From a checkpoint of a small multi-label audio tagger: 0.538M parameters.
Rows from block 4 of a small multi-label audio tagger, named by matrix and row number. Each number is 128 + 32 x the weight over its row's rms, rounded and kept within 0 to 255. All counts start at 0. Numbers have three digits each.
After each channel's rows are labels from the 100 clips, of 14976, where the channel reaches its highest value: "strongest on" is what is common among them. Only what is clearly more common there than usual is listed. The data: phrases spoken by 400 fixed synthetic voices. In brackets: how many of the 100.
# conv: width-5 conv, dilation 3 (model.blocks.4.conv.weight, 128x128x5, standardized in use, each kernel summed), inputs 0-63

conv.0:158055106132137149133197106118224141094161187147165132127159134161079175115108141148121156083093075145152169133143130094126106078115129101128135134129125180140117164147095126101154142111112097
strongest on: /ɛ/ (88); /i/ (67); /v/ (64); text has "very" (25)

conv.68:141122130112112114150109166115144168080129161076088107107120177136129126112118110100140186115102139059114105099117131119146043131124126103090168121113152162093096037150105117092156125082169103
strongest on: /oʊ/ (62); fast speaker (52)

conv.61:147138157098124107122184162120192108127149092161123110010107143167149105109130139144143097113076101169122094089127042148093132105118125150140155168116149209129100111067143148161157108131142163
strongest on: /oʊ/ (67); /g/ (59); fast speaker (47)

conv.69:153133095175140176158156122142121120116165133105133125124108160103103162136114130145167144167105137097123089109141152138145106148118081115100121169184164065111102075129090163109147123118157113
strongest on: /eɪ/ (73)

conv.63:125147136153108177103173108115085156131161132061187104115033078118115089132121132125114080136136103104144091147110115087054084138100082139128142114229120191162169148131171126186163130130113149
strongest on: /ə/ (80); fast speaker (49)

conv.50:123100097160137120070141096159116166071134149103121196130146165093106152121100149137027147177103136136100163150133110118091111080104114098145161124142082068090167094138141185138142117047122119
strongest on: /w/ (87)

conv.92:108152079127121094108212089145177159116063128090130115162084152108136143129098201113144166144080133124132145146120097123096156073140120094143084109127118124131172099105153151150115096124082171
strongest on: /p/ (96); /ɑ/ (72); /ʌ/ (42); text has "stop" (25)

conv.126:097134097166115122118228105082158171174091096148068139097133170130114097120115181128145105150119143155140102119150132149080132169112097095078175151138152146080087120115121186110117129144180124
strongest on: /eɪ/ (86); text has "today" (25)

conv.6:109124109131140161111163154091112085149104092167121192101120118109202132066059110153139113125104112130130113092135133153086129170142140150141212118082065125086131070162096147117058112101150076
strongest on: /dʒ/ (37)

conv.100:112086105073108118122175165090150134111132087104104123080111107145114121108136147126083130043128138055113000113145156000131161146140157139133129150163168134138196212117125134142157164168121079
strongest on: /ɛ/ (88); /ð/ (39); text has "letter" (25)

conv.66:169087123106115147071130130146115183192114160095073108076136159086093144059130068113113090139072132083118120078128136159089087080132149120172188153102105131092109087117146109066129138108138173
strongest on: /s/ (87)

conv.86:135115100133089091085087121144103134126156078082097149124069113126142085138092138129144128129114146180181040115146147172140053126108100129113159124172134117137127155159142098111177172122111145
strongest on: clipping (26)

conv.71:137122097154196155089155164165089086070076125144138056138166179189067135156119082133111170133120145162178132161086127090096124115144096096129164109124062175172113103159173121122069153143113141
strongest on: /j/ (35); text has "beyond" (32)

conv.101:074126161134123095118183147107024143137043037110093117150143128165134105092104165134144151144143144161169206157113137053164166111143133148147101115137117123118121131113180137130162130111085116
strongest on: reverberation (65)

conv.107:133169072069100136086148111155141081149184138116150103061101166157107153085145123056150122071120152147111097131137133152082153124145148110138134157178105122109117165111172140104151115111129161
strongest on: /ð/ (55)

conv.103:168097072111124151102162197141113155158178164084062153041154092124067099110122140125124132051108126151111132090148099086161099129135097031140178079137138188099163178137119117118092115119108154
strongest on: fast speaker (63); /u/ (41)

conv.29:117156075134134167170198099060170098131154140102179132074133168174080125072138123117092134138179128131138105037140122088106116183088135026105134129171107138140151134112141138139121159137142118
strongest on: /b/ (89)

conv.98:096063130134142145164152129131184135128121160113078180111181121118126169161132165142098095138152141178140091121151126118141208118124128120112127069148115145157093000166126122102046118097153171
strongest on: /ɪ/ (91); /z/ (68); text has "his" (29)

conv.19:083123114155167138130158128083116141150145089121158118144124135117074152155152137143079118153146080161129097135154131137088129115137102114094147071185112139094089041118136111150083158128076158
strongest on: /ə/ (86)

conv.78:134050106171109113115127125129138157071164095147145131123116144050126142039120166066152121114062123181154070088140126173158171139062113135079112118160120134126099097072109139158120128115139154
strongest on: /i/ (64)

conv.43:130042144157139147119127152134136103123115160136156155138101137116138132125114114135107153137077128091106029071144107081140149153170114125106130086142066117147082189154149179129160114069102126
strongest on: /ə/ (77)

conv.79:219136128136143160140113123180126125134144073183175096115142139068081112109098157105129104110153132155126167096139145105148166112075158101161155110143073141163138111186125159118115126128130176
strongest on: /b/ (64)

conv.72:108111066179122096198113163070134111096100122112180118107114178088109083100116109129177128141126070077085163109073103106125086116136135120076125165164181077123162102121073127176113084134117119
strongest on: high voice (50)

conv.18:113152091137123070149177110091174111106188157148113115117158167102158158064081142080105127084114115125094083129200166141090144139125116089110115056106128139073091061084165185102174117155075119
strongest on: /i/ (72)

conv.125:116081004087164187118145156086091084128147167064135152094130133131128126120094140126136090153150158145104129082157125124140143156153129128146146093155146132118118149164159120115137079126160112
strongest on: /ɛ/ (62); /ð/ (50)

conv.104:137047104159186112073152174107120129126106105105167114102126122087111103108107157116099097086148153176119119067207149152091168168138131085119175126126138166139106122138176127145116114138136158
strongest on: /f/ (73); /v/ (52)

conv.54:106174143105122144154114110151119081165085146007152160114151076132112145106051125137104123165122059143150152084143113158122156083137146148128158027124119104157078147161147147086144107108151117
strongest on: /ʌ/ (36)

conv.52:117103170114147167122196123078071093124075088146069145102102096107128093142091177144152112063150143100102105144159111104084146093143121102111164084097139155129138126092096153154127133126126113
strongest on: /k/ (99); reverberation (64)

conv.99:152151100166148184124150153151162086136090098166150116094140096219072103122066149144125077181206130097159112102120178040116134110131094145091169084117163154101152161120172182124125136178128139
strongest on: /b/ (70); /h/ (52); text has "behind" (36)

conv.95:114161114102148148174131143089130128108114161196198159134059061099130079093133151114143093169157106161129162102158139116094184151084124119154089080194162213130146137125177169139109153098175136
strongest on: /g/ (40)

conv.39:123137158128084176122144168183223151082179105110147125160120098116125091092102081156129175166123076133127105116097151135137133145135106129137117116130134163075078057133101058140113165040090167
strongest on: /b/ (66); /u/ (48)

conv.3:142067130097183125178164110117154153118120151103102097120178103088107105173133154125173130031139127129073147102127158068117126146133115086122085123091077156091079120133123132118166170129209168
strongest on: reverberation (70); fast speaker (65)

conv.91:187125116157091161160126135199082129097103153154155156148152100117101112136126165095094107162110100125141169142167126128135133091117069099136193143166119120139147093160103192212168156151160182
strongest on: reverberation (60)

conv.65:106129155075164060067130188110177161080129119155103163078153048143099063053128132104157117121096136131114099069149127145115197141062115151113162145137154130117177100144107123085148133132174161
strongest on: /g/ (45)

conv.114:152048158111115138110180104111097107158151135077130149109084151114137152086128166124100083160131095140100113157163138123096114101069151113210146119142096169123151112082121148104090166125103120
strongest on: /ð/ (62); /v/ (46); child-like voice (46)

conv.112:143104057112109163138182147177118156043112154161143094101101183126096136123120122123161088089151077131106097142168093120122103096071112088121122091101079136126108143111148115094152150120103133
strongest on: /p/ (99)

conv.46:156148115099095153099176087128127155133143146069084123126180122168143117091134101157045134133126104105191045146151135129172112105161089121163145101212113155154125136088128148152086146134169047
strongest on: /æ/ (75); mains hum (42)

conv.83:153130161108135053202142115104107193137164161115121139107151158127118147138111122123047123155092120122096118109117158112085145120086132113134163146148118117126111131155136131181104131018164164
strongest on: clipping (59); /j/ (37); text has "yes" (29)

conv.12:152135110153105135086117110162095078112126070119098145150114138162132144124124154220146152133064156163158155066135155120063156108137171131189136117131115122084153107128117124111161128101165136
strongest on: /tʃ/ (56); /dʒ/ (36); text has "change" (26)

conv.32:101110118150063144139137080119118109179113129140124148116111099134092140119105093155110098172184128127031221110115146047147133151141111123173195160147109180132085127138161162140159131137157163
strongest on: /ɝ/ (91); child-like voice (47)

conv.102:098168173164108114151233119121148175105114150151122100145150119116133146145120133149133110109139121150185104063148128114178146113177144105168118058125121126144091172067134129086149123144129060
strongest on: /g/ (48)

conv.96:139066129098115111074159155094129118082138028064049117127101113164128151119101128097127144085111155116107150115106127153129092182123016155210125172163172107133154143137155131092119108161149095
strongest on: /z/ (41)

conv.60:041106125175137108107150113120108129160132150078143144135084155167129103071079120115167064119119105096122079152145132140139187143135095048147134065144088182128169148110183058115146141111140139
strongest on: /ɝ/ (77); /ɛ/ (66); /ð/ (51)

conv.7:027145135146120126151121150136160088090120114140099115131165165116076139127140151110079123121152157072110133114147126000119140150121128117102075108100157094136151069138157124110119143143132130
strongest on: /s/ (85)

conv.121:136088110101100085179114165093104119147106154122148143153115114122120095097164131096091124162124136141152115117122148195161122158108133126095142154124089146110144123143107166119130113202118131
strongest on: /ð/ (42)

conv.93:156103104162127133139195172177104161124135077115168138118066150113091127047119117107162146153098097130133153055151085128182091098125097117084126099151133130111113149102049122156098118152158087
strongest on: /ɑ/ (60)

conv.5:165157161155172186136127122069152117097138116113108108138163111101152139153093144175135156135131136135111075150134094142155095067086163123158130137157121134106120053200185130121114174102169159
strongest on: reverberation (64)

conv.28:089093134136081160157179121096082142102106167105149182106145113089136083128117113149096086044120115107137115087117146117089174124156049121069142134115114137098096125181116197118162116124112106
strongest on: /oʊ/ (63)

conv.26:141130130094185157171141167150119121054145115124107081164154109112126142120048151125145123106129092119146160118148126101177155134126113144181079066150135125083114100079185184179130152093155145
strongest on: /ɹ/ (94); /ɪ/ (79); /ŋ/ (40)

conv.33:130143156113119133198172144131128103083125117145127161127143085140148121142118142137136110158104084090078124169124146100150113129163123068153050101138108138075115128123097092137177141127157128
strongest on: /ə/ (98); fast speaker (51); text has "alarm" (26)

conv.110:141149132160126125141213121138143178113166114139124153110102096154160127151156148139060163141118142138173105152133145116120087125130148106136102103175141099097160083086155139103053142031082106
strongest on: /u/ (42)

conv.23:154160157126125138096178178133165106138124123114148145111102132130167142123103159096110159216131130146094143054140140141120153124087089102134099116139129129081082155164092132081083158135120176
strongest on: /w/ (85)

conv.80:124127156179131150042147153123149140152160059128139144136122136112107126142120167136072129161204140122102134117117095118099136118150255134153090127132162168090077125127137113086167113110098090
strongest on: high voice (75)

conv.127:138155146154119183092191165124125145152134156142124189090124151181153125169109143126141125118153087118078079101060105124078136120079231143084136064085113113112065070113129119092086150131082061
strongest on: /ɝ/ (77); child-like voice (60)

conv.40:108128131174125172111170087101176130010153127139096079107130093181152147137150111111156133061142116171108112147132109113121099128151098071077028155157094168099130088077122100151108141086146127
strongest on: /ɔ/ (59); fast speaker (55)

conv.55:135088115151068162161165172120121113093144131137067133140132136123075133166120158145139082165129132103109140176115172115121172141124086069107128080133152135111174094143137085180093122088155131
strongest on: /p/ (67)

conv.89:125127080182176141116181133144177106122138139154143195166134197139108165144095190148164165150129102094139102097130130129085164099159146000092124132129095079095094127133044130129117104081129147
strongest on: muffled (low-pass) (51)

conv.64:138087108185153091148162122131136108116123140133140147136077105136100133094046091119109111105131121093125000105138104138132162150158118113114137134130126159043134102150099111131142129110162178
strongest on: /ɔ/ (76)

conv.11:013088147156167117140164135101147118103088114128108151143133158125106151127107133119106108105118156128165147106133163129121093118131154146097106118118136134103136144139147089090182110167106099
strongest on: /ɝ/ (85); /aʊ/ (66); text has "louder" (28)

conv.75:137048099133128128132151087100107163149117019125129156084109167111112059088136142122148111063166110153116100047124152161164136120097111099088163129139113150137185114126016164132083142111124142
strongest on: /ʃ/ (58); /m/ (58); /ʒ/ (43); text has "measure" (36)

conv.106:119129144104129174157152115108148092109090118143135133121106129131111152111102110108075107103139126155124148138118126117157084125165113146172095077135115121151096056099182124092136091100169147
strongest on: /ɪ/ (78); fast speaker (49); /ŋ/ (29)

conv.70:133107082119117163198198129130121159134116144092157125153077138179119116070076143153145141150117133160135151099147126138087135142107120082124160080183117140129115085162090100157137122091138124
strongest on: /f/ (59); fast speaker (55)

conv.36:123102082135111178204120185177120128119099159069116131141153098134056129035067130154124167140136157063119126173133111109099130127152111094179132131116184164163122063180078062127158120129122152
strongest on: /t/ (100)

conv.4:100061063094109170154159120103148138116182105057124142195158147111124137162086080107115123142168073178124120063144116134121150114130147144168106116159158170143044105167164148074134137101066160
strongest on: /ð/ (38)

conv.37:132132087125140164173152131074137120118127074111118146089109165124101157153111123118148129129077068144086148080134081133091152145099154106135086106140089105096091120126129100158147095127189100
strongest on: /d/ (92)

conv.67:099132105069131178127166191084114115086141106123176163151069172086141122143141133188112077131131067106204172106179143096072107179159102101136075092118090107175109136091093152087133108130098126
strongest on: /ə/ (71); /v/ (42)

conv.105:193093063153105172127193115129070131152153144121155128134109165129122096181146143127142154127123076076117140118112168083127180147143172122084165136161183125144121139085111139081123117087096140
strongest on: /h/ (66); /z/ (56); text has "his" (27)

conv.2:107089094162111115151117119114110038076087096168102097155144137115050130196109128125124142145171126116059097141119071163037129122155105096107116148103079117158104094119156116144164148164159166
strongest on: /aʊ/ (71); fast speaker (54)

conv.21:126057085099147111178186130124120131118163160067116170085142158061113068129085125129114162125112138189056143166145144146105118111109085152129163150174117176088105160162137179127146115145173103
strongest on: /æ/ (73); text has "ran" (37)

conv.84:112133125146111110132105071123137119097095092111117119113124090196097129101115180093161154117120134139160111114097111190109207004133057116130048120100110141113071133102148109128119137132061102
strongest on: deep voice (76)

conv.35:113109136099100121174193128154136107129108172160101146087152140178086124117125104104125146138080119099102065095133146078109177117156140133095156073062178210141164168100139126120164103144156128
strongest on: fast speaker (47); /g/ (42)

conv.113:056057052164086107155176167081153175150088077158163165091181155112087124103096145103075174112121123150136067130108126091111118139094101127161148118179097176148081118095148158150164170134159132
strongest on: /ŋ/ (38)

conv.115:111083100132125083115166133076137118149129098126094173186100129157100130178135201165116084085177133136099120139144103012118152057115078134138129149088098141166131145168160152119085150144135135
strongest on: deep voice (72); fast speaker (51)

conv.10:100122080129119134126200140105157160120115151073123210084111143086027120144134197118111156086113117094111132107195148143139148135139115083115154147151123172121104105182143155136108154126130107
strongest on: /d/ (83)

conv.47:110177104104087084154100101144053110139133123066116124073142150091142083126113128107087126167108150151140155123156099181117139156144049102093109104122171144130124112048128073102114098170136126
strongest on: /p/ (83)

conv.51:090086134140156127102091159071076140085104141089137134105116107056108125099122174097105091118144082141102144149147116124115115082129131123116132130162172142070144120109118132189129106093148112
strongest on: /aɪ/ (82)

conv.22:118082119072155126127122194101140115124102080123083187112137172091081116096134116064132123115140096124135098134099165090060169139123126112101178093122110201091098076147136188095152114153154143
strongest on: /g/ (41); /ʊ/ (40); text has "good" (27)

conv.116:153130105164154127111208136129145133166123095057150164065124143136156131109117089098123158152125084175169141105154102169076117110126110134140147127133106147086070125107087146141117169108178096
strongest on: clipping (28)

conv.94:003130129132152096051125131048121140170101120121134149135173128137063085103117186071147135116171154114122149140149110167124123115159116123136111111141131175149090139114147146124118152093155145
strongest on: /k/ (72); /ʊ/ (25)

conv.27:129099115090118176123166156148140154065137110097141099095108135113095113050094139120152151120128130126156120097166103114118174102199110146136116073154101158098044132090155150117182113141126162
strongest on: /ɛ/ (66)

conv.48:120134107192121165129163128073119131141060140124162148154128141099095093106104087153057137098097112121118141121161133075055161134116114107129133055167139126097183124138194155116118124131126107
strongest on: /ə/ (73); fast speaker (55)

conv.9:109104107140080131144144055119094154162157193151124120160142165077110161201152068114150077175158129175141069117086095070098109111102116095186106137152114105101109110080128128123083171114085180
strongest on: /s/ (81); fast speaker (53)

conv.17:116118074178132161174128131122169090151068167156111091110114127093132117108110135163107152109119121142163199126116157155098091164152124126131084166114150159094128107135188106141145126128131138
strongest on: /b/ (84)